Weights of a small audio frame classifier.
Model: 3.47M parameters, log mel input, arch tdnn, norm batchnorm, activation celu, depths [10].
Rows from block 5, named by matrix and row number. Each number is 128 + 24 x the weight over its row's rms, rounded and kept within 0 to 255. All counts start at 0. Numbers have three digits each.
# conv: pointwise conv (model.blocks.5.conv.weight, 384x384x1), inputs 77-153
conv.157:131155134156086118120136102138088125141163155139111118146161119133164125143174145105131134118156114118119137136138134105155144127091106118096159123109108162135144136114122144152103108162133146142141128167150098101142130112173106158
conv.158:133133129099144154115142148098138151104114154113124087109149120084125114138190138076122098155094162094141114144138120154126150129119120121081125092135118117134156146145100094097114108136087141135147134090166105160203153139102141148
conv.159:144118119134089115146097130152113165137146097099150140125098103122149108130144128117107121153138092108090118146121110091190123104153121169114107129112163144120120163152116130124143095127146119145108110106123138133123117127168151121
conv.160:122165094140132107136091111154108105118129123120149140117155106154156093112131091159096143143118130156138141078097141161120110145117110115171082143094137089126110150139156139101159128168167141130178171114121121117123117184103121136
conv.161:166169111169081139114104115110130087122102093087088124154131135142083090139158101136141123144104155159105079132143134132099113096153136120097113130094139121069147132073106138145144106120110138098116117124077097120164103095087090098
conv.162:119143065084116116101132117164103120119115089128089137124154139104124131115123137103137141159123132118158135128140148125117105167102097093180137145099159118183135102137118130142137173120093158134146120159128082136149123135130126168
conv.163:165116126123110118144107163127139126139104109142106113137097096121131111106149104137121118095076111163106115071129153149113094143121096153115161150138142150128130131135104099147156159145133092139158161125084122153128113119129111121
conv.164:153114143133067079120088119113092184101122150161137099160137125115136149101126123097157132138184153172116111142128147167132127132071118145127179086140154143147119142096115125140126104092106127114115143150097155161094154171081106128
conv.165:142108147093117133144145129143131174161120166081127133116125159126117126104178140167119128120107118089136099133153140114167142126109088123115124109119131138092148139104107101183102134128149124140154139108108126158136197123117126123
conv.166:128111132104138095183082154124109118112145086131123104127155155156105099128106128115152170114112125133099116150147119157144141117142169107102129110165164089141159161163135114104134134115059145185099157135108119106136163108132112132
conv.167:119168099127088120110104089134153131135172158156116148151117108133152134113126136183170114109148096123146112107151097118123113169090172068102138121123135175111081126154134103149138084098098126128107097120137081136132123123153128083
conv.168:145134125140145103130094137140124134113129135089143146146106134124139153126159126140119107136127159133124137122102156079106157098137150140129106149088105108141135153127165119116134112131120071139148125136118140102177111082124156147
conv.169:126168110113102078097103135136168109142124159178127106122148200152122145100116089147177140160098098093111127086116148133117114129153122141101108157128103137155140129135113124128100097124124110102104129150123173131158113112142183069
conv.170:122112105109117115144121094118153113178126094100115114129117134116119144171121129156170144133131102135112119095142151120148068153112110110087149147172123075150085108110154116156167123117137109112120153087148108136132124091124115115
conv.171:136109113085098157119139121143148103121139114119086089192150154150120136114133133136139089119129120136153100160125151173138082118117123185134144131134121096096104082115134149143141144144086135159122114149149125150147128158106099124
conv.172:168115120138161162111133115113114101127151138152112122083140114088128205158121134133156141109121115136103134130122122089137145121104188160133177132113118121137142093140168103162136079113151104104144150134115117130108175094127123094
conv.173:115141097099109139118113149127114106119081142136171163169104165123118141112100166122138143138137131157153155116124121132101126107131133147125149147114180146086162099092131123139092151130114147106127123108138107172100156127142151120
conv.174:186168128131082137140158146147132184094122073140136144122133084146151132160098118111124128114130145122167110153105161081106122161111115093093131113149110091116164142119156156079149142086133124126142101147155113139104146143098138103
conv.175:134115141101100137119150122135129100137137139106159119150134090105121118108125107143118079126127153132151091158121138109146128152128109122121113112148093169133124117167122162144109117102102110117165115145099110115161145144140101111
conv.176:102150133121154103092133108151153154108121096133134138138109177125141083122099142077157146127154102085184161138147122086123115118126110155177099126113146132125101104146125083128169104187116189115111096139127104176125138097137137160
conv.177:165117100152096123137126093152131154106125102156157143097125131115127123109141147157162085098111151178135176169117167132126084163133092091130150147117152146119142146145145157129109142162156160126176113105135143085113092116138132176
conv.178:142151159112104136131140117131131174119140114175144130165132134115100134132106109157164123121145174096147143087144098132149128105129132122115114141140118131114160130138122117158121079144121134091129152094135184120118114119105121131
conv.179:122139150134098164145132165116139108089097142098134062149123137116130090064143147106141117143130150089119140105109123094108124125116115111106149140103104133121132145113126143104120106139113150108148154165166122093116141108112224125
conv.180:128157156124115131117127122154090120100167142152123140099136128091163127155146121110120108143115118103112120122159138143119137101140109171143119121153159145115125109125101102113105099122166144118119160132149161110141162130135139167
conv.181:113137113145146145146118106133141148187130143116154166117106093117143142109103148089147135114154167128144135128106175106114123109118137123163147066166118182089155149148167124126142162101104123138121166135105126168115100172129111138
conv.182:143120138166137141110112131139148100129129093087151131131154145183118138129155193129155120159112150118094136117106126135120126127133143118149130133119142101109113155166122113143108102113160084136112126117106131115120182137157147151
conv.183:096091145086121101112137115148129125153109159147147123183130131176106131112092146114093090128137125126125085115135097117155161129120130095158110087158159140106118121100156144117115144120080099112140136140152124083106099150104098098
conv.184:127122149134120093169140123111105098116162130103115104135082121153099089101142127129102145125170152139143114112127133152179115128146163134128115141168116162132132147110192157154152076069135105132116120133109128121144136128123142080
conv.185:156142095123125093148116138148097160140140132136115152131135109125122106117143144084144129132152139111127108123100147096105113152113143140147132129127142142112122133123112109129071125151109160149128110175125114092150108140168088131
conv.186:126122132162156132158154125106137128106111117088145165156100144096154154108165128082120121106126099122096147134105159131180158141110125069120095144122102114085160172124127137145129141114132156125115097167141157134112144119073088123
conv.187:097118080158132102135133151134120140158099092146177118088129097112075158127152121133134128090159091138126117157109120142142108203141156088140085109153103143149113105088098133116120135127153108101073177120150194148114086094132121120
conv.188:102111139093105071135075123101151118124113089061125092138097094131161168116124084128148151131147072143074128178102135121114145115168150118167188105118115107094144096122104113170165123141143141163130144095130138118125126128137157133
conv.189:093113077135109116120173143083104121125123113124118151171099137114120175134136132129111111126176121119125124179160125134187129094108121146123117161148060152135112130136117185151143100096103162118110108128112124118120116132144105099
conv.190:061138113149134095151140100143110062121116126118157096115177113120122114132163165105135157119129137148153133135132076111072143178116142129132152125173149085087121165149141164117094104101107102138143101141130107115140108138126132156
conv.191:085099163145122144123152109165111100167162080131136112147154155132115152138116148147152132116165098085165111129114138145143147100139173103177102129141097117113095144157132123139137156115111094098124141071082107129122120090139119140
conv.192:125124139096112094084145128120103173048114116104143121135102112122114119166108133142092136122118108171129125102130112148156150136119101146157118117145114104083125126153123098120119136107137159152089093144119128080137138172160129110
conv.193:137081169163105130119164132159126115112134142148128076077132112131104104140143120120139119118097162168117156159146139174122125111108154126116069148114209084142129126142103120118141153145087122096139128151158151089100092150144194132
conv.194:135125118144120141151154125089122170158115151154153130092114157118152115150143119144088118126120124135133113061110159132105122139097110112098106105111119137091164130117123087152155147129156125107118107126109085103142129117126101146
conv.195:117160106115163137121125150155139142098132131118141087120130125157122096114149088141103121120107115098123177143155092103114126095143163157183115141098107142147102164124129154116155128120143136123091155097120131129118151128097131155
conv.196:105122136165139137099115169160126155105197114099134102123099129138079147138166125137096109130132148118147133124124119156116143101121123161105100121103120146099120133103149128077159096158152168114165123151094164123089129097094123140
conv.197:094095141112100142149089149091148125077094135160091147135119114101097139141130130147166168085151113116119084167109122112127142105145116138124126097101139110132137115128147141116138113110183160139099147152140127143128138091102141123
conv.198:166132100129151172082080139149079134115117162111134152090160118150119120133129137116133101145156109120154129145133090116143143132146097130125125140096130115159108111094155119078084115108146110122118168153113144113126088161118157114
conv.199:090176105137124094112153122139128163140130138114140238144135125132150142098141087108090118138140103105104120157132092106184131160125134159163088122105125117108144145144164087166147122131094105141129148112120079091098133169121124175
conv.200:137111132127128094130083122105137106097114090151136138161114143132152121133166100169089137148160155081143112142140175159143158111135180128119125110126159170130127157142121147118108131129177111132113094148123174097096141130104103125
conv.201:115133090141087125083158133111111121139103083178108113096081150179131143145125127161160126139126102178084106139120126168157132117111100145121113121104121077082112136153139141130117138113112120095129157121092103137105139157140149113
conv.202:154118116099071097124122140116164146172149118107117107117136144135144114178139126179115101139136147104127156154086116115161068130112179143135140105128100136118108153115100132155165097095132134138138168113142116129103130087120096119
conv.203:103111129135129129154110143105153110116142107141161113167116126093132136144117117141108145181147159103146146073151144136132114110104139148071155176115143108170102098125124132121151159119155142127110146139088143150186077090121131097
conv.204:083087140117141136128171165138131150086122135114177125148128111159095122117121123100119093136142111084145088101080119144147082106146152069137121111145134081130164173127106125115125115089159162098118166126105114133133148126132109176
conv.205:090135086168114097126143102138138088084153159103103147121118111179118111127140157142150121142125170168098140155148121151099084161129106151104115115086128089127113095136106144135132151130125100128155140119088163181128124092107095132
conv.206:129121092149102097147119100134097141129122141096134128128138102136119113176175130146135144201111108097096127086134127140124097115112126155142157143159126110120088142130184117166157106147117096143092114128141152107120116113127085122
conv.207:120098131141127121132122173099111136133121106138140121118124139098171123115134124067128123088166110118112130148113127110107153145136150112099151133137063143126148155116127120176135100128160175147145154149117123145153129098116127139
conv.208:123094112132124139151101138155111168150106091114129125118130136144092154117102153138128110103126162129124133151145116137145136171162135088114144111136163153114114100164134129139140141160129110089152155113122132145131132124123128125
conv.209:128141148108127135099131147120109087146120103135153137139128136149120166091139131132134141115110117102128109124140117143149177143143127149123110121152113128110107167104121124137100121109127100127170117128142112091105142113139146160
conv.210:182137119156091129144146137128160105124096086127113133133131181100151124129126129103153111117160145165170138138112120143110138118143121151155096155125115148087129130151130139118148129141127140166123081144143131123139121135180145180
conv.211:130101130133150120107134138129196121135090104139091077117093124152118100162119137121097133121107178145160136115146132106156128200107145174126138107118128147118102120143111106128158113185145106155150109122185173104067127101136115118
conv.212:126119152099142113087111147126140084132166152089125133128126111115132107147115116114085149149157167158094112143144131115134136115138145100144118132116123129142114119122118145118123174168123130144128152117116132119140093118179136134
conv.213:101103157143133123146157116094147138156122117113127080165131132138134128123138141120113174149111170112107119105150129124159146090112125120205133152115082119171132142120094135142133103194180141134119132152127124107159142122122148175
conv.214:153151098155093127135133107125170148131144152123144123140103158177145123113147111143142079118121047167118089115147140113118152091106133116162133115098149155122155100105123085118121142074110132083105100122140147085133142111071125074
conv.215:164147131154141154107153153153103110147138104133104130116192112138128118217122117124098161108077075126140141150093138111135088142140142089119126126134143200151146113148085119115152135108079109131109117123123130091108141143105148092
conv.216:120109160117086130110108151099201149113086118159166085143121113156147125094155142169131130164129119139122126144119169120110099128120148128143137102172134115137152158114120123167142119068179089135176123175130133151137112152106168173
conv.217:144188124123179084122132094152124084119141146124119082122115095134108148123134105087121102144087114126139135136114111073114140114128101114111108159081141178122123128142144112126098113160116120136150099129140133123127123152125110114
conv.218:067054144101105106110135102141137141148141147103131081134169140133131115141130087133119161134112072156135149119092133122167100090154143114140159134152122182158095135130108122150104125120141131131142081139147088092109096120111098113
conv.219:141124141158115109121116130085163124118141177133106156149121137110118120114157142120152145154105131136134140150156101142142132123188154162127134113130133128156145117130161144113134145117097102104093160134109127137107110136162109102
conv.220:091157164090135155139127115122120115132132093128104114109137140157101130139122122131137126119152105089117084081115123141118135112147113131136114105095105114121129154162118144103153126149132106134116137112133127142129116116146157159
conv.221:168120178110107129084143139162119110138121160132130171147079110154162149115132156143101174145111135121126121105134213132158098083145165123129145149099148151106101118163131111125135113160141135117154113128142182145141099153126114165
conv.222:144135104137152162146140138178165096110105151115107113116142106179120106150120135131145126164192133159096124202116129112138121146145158095103157119123127135152117131137145090117126071125140128151124103131159124112109127178157102120
conv.223:141130108097109146123099133132065121126156110143094144111128116106141086093123130131147126128061116095080104122151130164160133133097104101186132103107130121111149168126109093099118106143131124130127129097151094105119121122135145124
conv.224:102122070126153122098134096161127187095137133139109144091127114207127148142119121153137128130110088151129153131136132121116138143145106148134086121081131124177117101118104127133110143140152128143139132104114139144176116120113124171
conv.225:116122128136161121096121127100067104124117138141136124125128146127155158150094138120130144101159124152091112113152120147161122093121125130137158147099130113111109109098117150151148155143141150097112107176152127122126149140117117154
conv.226:162117147093118155101141127128125109118100150085136139114156185104134140097115092127125132108163109119094130130149118161124137132142169158130065114105141110129095149119153169142112183154098150138088130110143119121141122132152093131
conv.227:156135139151154141129117120123141117121092119110104119051143117124100177156136097098139106123118141153135138104159102120144132103149119137092085143101147117120137111122086128128161141076130145103123106110132158140097084105142139082
conv.228:127139168119151122134123141116142140177177139076153133141146105114139105116116171077166111117154139133114138161128109090102146106107119157105102108153140155113095123131095112123105156181087099151115153113169103102100124152122149123
conv.229:153122150080122169134135119083098118144092122114129103141136158122163095103117116149156148116119121140139116123126137152095145149090118101150156102097145120119083130121115077131152105144137157107109164218142103108169137132162145100
conv.230:131104107103129137157115093109098106140119102176114132157162124098109141117131164123136164124125124132139130090085107119128099117116112091107107124098166096122142134125119073124108138112132128135076107138094102089117064173154142122
conv.231:151084090143101120146148117136143132146112110116107128140169113111132139149113096157157094088140137093126099156166089136083115120187145131110161146090114118101103103135153107189109148130108148135112159144111126123106152079128144115
conv.232:096127117177126160147078123151102118122138152117128160114138087133157123118107125132129107136101093142158175119135149134119130171109113110130130161195116133123159160156158148135153116076116121157126125129150132168123144155140098112
conv.233:112129150159086138164142122108074108080105161128166149158176156143111128124110098157134092103159088127108105101096141147108150147096108123139126093116127123138122100109095136145112104139125123123125141105149101143124155113106077104
conv.234:113145077130152137145161128104178118140138118097126120112155084121118154116103133118119042144165133100108119091137139154111158157105155114132148160149084110127123097117112098172143163088108134147117096133137136137140149121122163127
conv.235:105129143148112098112121099155113138155102107151158115138157149121118098133101129120155107123124114120169140123149153106099158074164124109109155135138143118130166115142129103159137112116131115155183142154154141136120188162152116171
conv.236:127097119110160099137158108106132082137121124160127153095133147102156105101137174137107105111192091132139125156115139146106104094149160104116136120116093136099127113091110124154119106124106085135120104166129126135118119149106153126
conv.237:141188154074160125120137130172129086162085108124127132102139126116110108117134093091163121142148132143137100118128119101122139097128135108143150108143134110164105133134179161130150181101113127125127144157105107145083064134127135129
conv.238:137112115088113107110129090163116101169166149133120139115185137116125110118119115122102134103167156164132145173097144123115159131140108120105104139106114095133091127124121122135091135126108195141119087096118113128145148128119127118
conv.239:095094141098115148123122108103127102108137168089156134144138139134076195085103139127113130134135126140115117145176151150154183112167161159126165125160128137138099121138150170109117122095110165137147137124123089136112127097139109174
conv.240:099141129128105126149154171135118134114098144113122115078101122107114110137096124133129137121129142126139120127124169132105151171098143133147153105141123120122073092132140125126113090099138128154117122082148138111117113156131096170
conv.241:083099121121118142121150169151095132139158123129142155115095142116151127100150149111107096080169125125111070188087096150146134152098149142098102116129091163102160134088092107103158161102069088119141150172136155149107138141142142120
conv.242:104116096088165122084101110135169132115124098130091129118113137123083137127141136176137116141102153118110165108137128152133100175126079125126070106116107140188124123150142095099116115141104113138156097142138149089094098077124135116
conv.243:127128130104128088117113116180115162131135106146144170074148103145127120172115150113142134093100111145139079096108137101121115154126192116122151077125151116144139103106139132146132085144112073181139133132125144152095120093123077113
conv.244:107135103124089125093118102126152095145136124106122145081177112122101114159151102104151083135153127118142126162124117115080132109146095135131150126135109123097138135155118138139114093143120100152131140129095151129136191144136122108
conv.245:095112107091153103114162100113084137120120088149122111143133112159078146136100082130119108133095128093128143117190101127122145131126122132148126083105125147101173117145140080092183113126166140157136118184121134153199114101125105166
conv.246:128117095157105134124145118170127113141148117118074098136096124087124102137090124130149094137134133116152089096138154118129113130070114176152111149067140102098105116121151150129150133085174090140110141115140108159108163123144098129
conv.247:063144140145131120117153151136154111168135138115133177123097129112096116148110132133165128100086102123122124110165181153109112130153125127104141106151116154120083098117123143159187129182124122119142095108084151135139129138148151126
conv.248:148150122132126043126119122109134120110111105089172116122078139135162146100134124121109074141159139143155097166090092124125072116113169135110145122124169205124147142159085075093170152120145103122117125136146129147127095127121159107
conv.249:128121133098056155130095116120124079080112177128076148113153142140113123112159132113155147118139140152134120188144108174148120157163160108143104066087078136138082107125164128157108064115146147137134116119145121152150130141126125118
conv.250:142120122113102184129126143110124103101126124124105140121128114175170150124133135139180133120125133113115127123126141120139123136114140098125139106092113139084134115099112133144112139093097127159120186143144190143133116150161122130
conv.251:142112115114148112144123142103113127127107125146150154116099169121151133085143132107190149133150161117097182141121134109114103118126143158126164161131100167121149110103116104158142124126128138147127118166147089151121122121158128143
conv.252:155134160138118131135111134172187116104144090107062090167117147110158120140144153136086121127121112145123110134194148145148113112144124160151136131150094083101140149144116130151162116148142155138137130126139122093134156134143126157
conv.253:127180159140086122111143127130142100099152083181106106088137145131124149105136188110133188136164139124126130151084128097113102151123130146136120136122095102155115148111100078122111147095143153120102107162096145117144179119130119182
conv.254:184119124171137136125133119096101128101122127119076119121100109119099135111106110130150166117126161149122127137141119102169086126153148128136115073126147102114105085089152107150134150108129119095173142114127155110128117088111078127
conv.255:101119118136130161114113161158108153140063146108089131118089114139160128138118112134093146128111116145126122156124152105154119143149099122105092143177100132106159119119120131123146157121094197149184163139127167110127132142139088128
conv.256:131186114100108113136097155111115153099121119127126109118147133149113127122102120207123128155108142101107155099102146092129049123122126114122135109103150069178125110093125179117171156092140108104157126119116129132113124139100123149
conv.257:172148095148106109103083108120093139106120119139082136138144156147109117148136104120143109153181128118120113132082114129147169118107154145114101045116134130085132122125185106165093126173111105076115140165193138121120168115148157150
conv.258:126154143118118141118101139118123125108128111105114110156162105102104165096129132139129089133117126134150159155133096158122134140146129115144117162203084149108144113129124129118151106118140116151134167098111117077140090125150158135
conv.259:130135103138171193107124081143095178141112095140162133095123126130105140152161109124121128145091110103126127137169115131129110122104174117121121139146109144122139128120116111151094127150098076131129116134145118114091109177088098107
conv.260:128096072155139118100123165147134144100101103129112118110129116132175140130088149140157111097110097101121110139112165174134083142142126115123108131122177114141122135117077087164136148117159166120136145127138114106137115145127107130
conv.261:114173145163142167138149135109144118156132139138144120110126115157145114120132128146136094165100113118138097130126148114120105109106163136141155133160129103080103154158155156191093111105174132150106159155114134103126120133118164136
conv.262:113105101127113100119148106109115119140160141144137135100138146122113118137110105132122102141143142129061127136086134133111133107147073137135123173153128085130117118082147094169138052169125167121138067115134105155113096146106139095
conv.263:091131097104108135092107134115144098171105098172108161150123124110137140152123169121118129101116129123126099117164135142149144180124172146160095124112148150121171158143111118128110125097129122094129138137121137139123131167175140144
conv.264:121153113139178156165094126108147121094140125123136147143104192101135119126082096099123118096129124136139142084144108139136136147149170085122130143086111132108104176118123158127149121140147112098111091115110127155103085122123161106
conv.265:154141174128149110122113148129138175085157115162130174142096164120118119157131185127195120155115097126144132123158101126149119125088140089096134139121142112138127123138128115117152159151116118097088138089095129146157181106112110115
conv.266:146139120143121116143082098203095160159151118129135173101161117183104104113153104093114112174169144123157165119113165136104142123121070123147107141115107128143129157093093093086129183161172163107163148129087145115140116087161132122
conv.267:135141177112133139172144110164137117114089118112181104124130142105073129143125123100096127085119117171137121158114138107102121141167118160092077170082158110144105153148111105101129142169162118086127153140126134117124128127125108109
conv.268:125084130137115157131105091107201145098122106174117178117164144141141124110140118107105092099105106143122108125144154112139171174120106117105134113178140101107161125099140134138123102122159102174146090127110132112138129125150176150
conv.269:083109151128138126098117124117135116168161181115129145186079153128077134118114120119131137138084159139135096128139157124111150136127117104133132105137159138149127104117116083141100099151146123127083122133132137190161119103152095130
conv.270:135146143139127115147125129086205123065121131148164093125110080113091134112117121119126085139127116155142111178129104142105143141080108119173095107156109137103143122116084124122130131093108116101138108117151122141125145147148131099
conv.271:125118087123129110139146135164095164123115112159170145135122129167136160139119152144139103146147144161113145072136130144106133150163141106119132072116107132121126084076119112117137181105167108113133107092145164139104133146146120107
conv.272:105119150120117140128132122124118088127163168113137131127116122104203104164170137124131118121160130122121153106106095087115132114119108115190134117114085111106162143117100129085139135123128133149115141129141135086146139129090107118
conv.273:124152107113116132110150118169161150132124101128157158129168169127148098131093095123170110108123149135124131139099132120136113157098108133105129160147115121110072088102115129116100095121133113127149110111100144112144132166097110126
conv.274:130093146097114138126145094149115138158140089146160075116182100154132105140115089140144123107116114119128092157139133109142127128148159141138126151084140099129118110130115082146137122156147131070112113132114110116156145118117103114
conv.275:110125116155127124110093146166149139112110136100101110160133093141097155073116118129137140123122151180135155116092178120161133113133118137149149128144122153123124139138116132133102090117129139096122110102119120164128126149145135113
conv.276:143123145118087064144112141125178073154093105134092143096150152129154125107113143175115081112122119165146177110135115106142160159125115119100148178106177083114110112131153114148140129095115148135138093126148142121130105115174127144
conv.277:182113143165149151091119135108089120102127119078128157124095121143161114104117116125135161083116117088102123129132141154118118082163159150164135115092129128152129117151121153094107131140137132154150095121144110127159120121115125115
conv.278:118117115124102139137125114150175136153119122105123135094113111103097123109094139139125126115153096182113128102131092111160130127129105134126145190120114123159143106126121114145097095114143141115106111122160119138117133130132082119
conv.279:113111115166094133161145149137116101174113134115113136130171157095096129132173148075123104121138110124154108110127108089117116124173150108093143158099083115120109115092121142164187117125088134121125148164123119102177160162118122139
conv.280:104153141155144172140109049119139105124120116111109126179119123131134068067104141082165131065098109125126097137131154134148120100144089132134110131133136161095160112161150151108102118121176135154110132150161108134105175104139141158
conv.281:103122105129133120134127120169121092087125157134145111098140115184125138165088136125156104120136125134143103102126138136156139142117207133112158077161124090123146144117122115069108116134156142132175110150104131148119076104132072098
conv.282:107118128144124123157084103094122118131103102082097133157114149132129133121139131124119066138118121109121136140107100132148116152147102122104132127137129104149132125160113155107116062131122129094105114121106120139158126120093138134
conv.283:111173112162160113160104122136101119152136136121090162120085098149124170139178100079115135103122114120119201129118130107134111174144120136143110099149118155085126154112111137131092125142140155090146177123124123099127124166140136121
conv.284:107181091143130104142090109124147130163122145116103119105149113158133175136141142099152134090118090163108131142097121132131171127184124127130151097132112135143122123080126160118170107151110155114121119092132113166136187172141167093
conv.285:129097102150162134172106097132144142155171120101128065117084122136115112090154125129151119147135071102146133135153156131117152142112112109150114139134145079155104135145114123170160134113118092127132116145102070108116123127117105093
conv.286:114126106171123156128068148137128123099145134134121109090098118127120138129149121109111134107130124131160136113148170086112152209089138166075155131138150123136154153142144156102109110114151189138155121134153134156115139107150135149
conv.287:182130096120141140119108182138152168159172126155104140137137125150160114168127134197116132114105097108124135107127123140136106132106143146149094075135137115109146134143155102094127125115144082094132165119118114130170112110095135117
conv.288:113107180116103115130093155121177111158142201129146180171125095106112173109138135131141117150169061100138137139076115097082124128142128148127135113141129106140124111147127128108121110124109091134163125106156146130110079101132152099
conv.289:119173125123123114142100112127102123143112130074092116126131107136141139124142157150096158149110130136116156147127095169157122075127094122123098141122146124111129140165113148177090150103079125112107139130161193102118115171165103096
conv.290:124148138124152115118104149172130146112160126111168142115080141132107107143188104107123169068115107142120097145116174161124155151099098154109105130174121126118137153112132105113152151149104141125112092094108095129094132158142143162
conv.291:142153147150117118098108137084137136151138142135099115115116129143114137131120129109157140113091168102131110103140104150150126113166149113144117130099140136124149108095108133092153102122155173141102122107108116145131154123115119156
conv.292:120092135110140092166083099123143132180121120123116157131122106112113115111163111096151148115129092108073162085077117095137162174134135105166095129149123095085143184143164163165131148131125155171154160153136163136159083118109117129
conv.293:138149118122125101154168115143110147134122153123104161102118125115134143099151095103107077092146106107117109134129136168121146143122134121093143160132151096077155162112115144145105130074145094125139141143103101138136179114179146097
conv.294:165145166169129125143126124129096107130125142163142112129148132128162113117097161132094100095131150099115129150110099162151101123132151156166086091153114140160129136080115138119084123152168125145160159088141109120090151170119117093
conv.295:081097103128102144104134141123145132136093119120125175121082154118115140134113089150158087114165112072095156134120119133111150134191123110133103128096145137144127149105088123144123094115142169076129113096113122103134115127111163116
conv.296:164158112104145099161114101112156096147125130144131096148099133123125135102121143138085136133115120067144165124096143084074151117103140145121074103089119130109100113148107163094168125115086115161141071164123120144163081131116137079
conv.297:128118118114102126075126180128135121164156129132114160107114150138114174103106124100134133138104101149107067127142193140123104120160114140122126146125128136126118171132125111088076106115140099111112125129142105092128154136124139129
conv.298:165170126133139140094108150131147154094171132119144128118103106128147128107126121081118117092139109124120135099123169095139149113151098130111100113116160117160127165123109095086124147165151156129113145130115103134140167128101081133
conv.299:120160107122162104156130134179151112125084164114165127098131153069146136133135140127124089110163099136110193155138130112132130114113104119131115152127090148136104144155161142154083135125152154138167160125115135166110091109120134167
conv.300:093144118101167146134113161084132079108115171107112109119158123130155131138098116117142131081145088074152113109130119165125125117144091140086154139148168127115134142145101112142126112145129163157078162128148136094099119139069128159
conv.301:089167129129132156110141091130140103149112142154138101127105128156115133140128179117112145162109160121141099108157101116167137142160119111148106188157127131158122121136146156114135128087141141119127141113145142101120112130064109168
conv.302:130144107133148103100146125104113100119140088094101129141173116110121092119117142106147140133123126080107137127132129114156123119128122156119094096141170145141123110078114147131168107103163148111137161077140107146123095131168081106
conv.303:116081105115083115147118099126097149109123143132074150091128131137095122118093129106152117157122172181166099134131107087127116133129117152124132130167112158148131125118109118137140094107097119069125097094112165084128114132106110166
conv.304:172152115114105094159126125167069110073119093133154099106119132135142115126190142161130091110128136149118119089182119124138140120129178152127142153143144147126125137155141108134111135167138139103149098117123160104090102188106087143
conv.305:089110168131123144157132138132119120174136097084079145101114109079113125110112076132206170090160104126097099137126110144150135128155130119131143075188124105148062145158133133110106131106092124125103159084135129101117129165146133178
conv.306:145120129156114112119152108160105114135129158083146098122130090093132124131099138144130137114131088163103125175161163136173143120118097144073136117139146098183128126119100145188150105128156177151112161158099114145087103143102144098
conv.307:152137126125125116178092177164162123135139114140154180131116124111172076117143143154137102135104107117101141126122113182130109130120113150188104134110171142089095163106097138139083151165157134109143179142123157102122117136143163146
conv.308:132103156174112173149120083091095109127134137127100124162201176101147147118175105111179133144137106158133100115119172122139163116133094120096114139122151121132155142140113131139123140098105108106150144129087185117123129122146159143
conv.309:107150165134105153161093114127146112126104140090170118116154133107146098159144182121124132120100090109155111130122087121095126163141153086103102125090079138114109178131146123157151132117103145137109156139104146163112149129122119140
conv.310:112125111123126132117123139109118124141174134140136144123134089145122143159134141144089101137173119098101156144126119130129151119115188192137143063116146126143132109131152109146101120115144121121140123145118148123164102132162103124
conv.311:094123125145094137106071119130170120119151107160107145103126102140147123138148095134114088166157156098178128182111149122109111136115126127094138117163115128140124129127116157107137156160115108110118128102129142157125133151109137112
conv.312:180128144086118141137148097107104180127102184106080145114117087104121112113125182148082143107111132135128113112081154131167113139126062116116149150127149116176098123125112130112088113134165165173174117095112119110176124110105098135
conv.313:098205123109136088167174130195086134117092116108123110112162148089095159155129116087131135130106113114122154172155117092128160108099155154152109138120138175109146142148170164139135107122111126132117136150096124124115101125146078103
conv.314:103114099147114123129183135112119134140119191128092141115111129109135149135098104145145132119149095163150110116114145111131114082107147119140165168125101126136062104136161137159091095138147121146102180109140123149105127172127146103
conv.315:090196126078131101098098157119145150133109164157112107092084118096115152147164148089136137112111127116148156096088125091166096186131115083137129183155142101105120131146179132140106120091157119151106116098169123129170118102157101106
conv.316:126132116109111152125108112122110134075149131136135115108130120107105134122151118138102139116161150102120115110109104138133154125113119093158140125175080110101139143094122122118129164156136090122149170165109110111099149157148101101
conv.317:101126134115083109119117125114107103110127112105134111135121085112122133111130144156136149116135099134124132130138175090091124086104126105119088104154120170138103112119137102140115138153145124112112099167115140192088092149156141123
conv.318:138101142116102115147162139112115142122086109168094149111128139131152147116142110164123099111152159113165143119129125149180118119115117141119125135137148147162119130083115079111126106141161180154115118088136101165111172127125145113
conv.319:112094115093095144123117128116102154131156148108114146123169143091159113148122123108096122124192101165130101105133153130135140142125133101139083142112128138125099145164119119140099122115095111118193131174124101097110135113148142131
conv.320:129159174121116103141128132155116101094118132130087145142124162115108110145138141128099102079126123168148151147112123150127151084099118139169101153082147120131130115155091126150089111131157110114146150120154172121152166102112105155
conv.321:138155089118135112130117171146128116140122130115134162125123096151105099139118122160088134163115132142147163135125149129176131150120113130081158092156099175149110175127115140116172111117124139125129117168163138125145117129144191109
conv.322:130103152152116113102124115155092137129119122134142117135130112093113131112133114172103092105134112126106113116108114114148092120151126127116157111077105132076086084086146161126122100156165128101154096128143147122153151116159140127
conv.323:124125099121148159144148120148140132108125146107110113118164103152097106123094144099115164138109152161088186123120131091132104119092162123152119153143186161156122107122095142108107140133111109120126124132112099125136127112131127113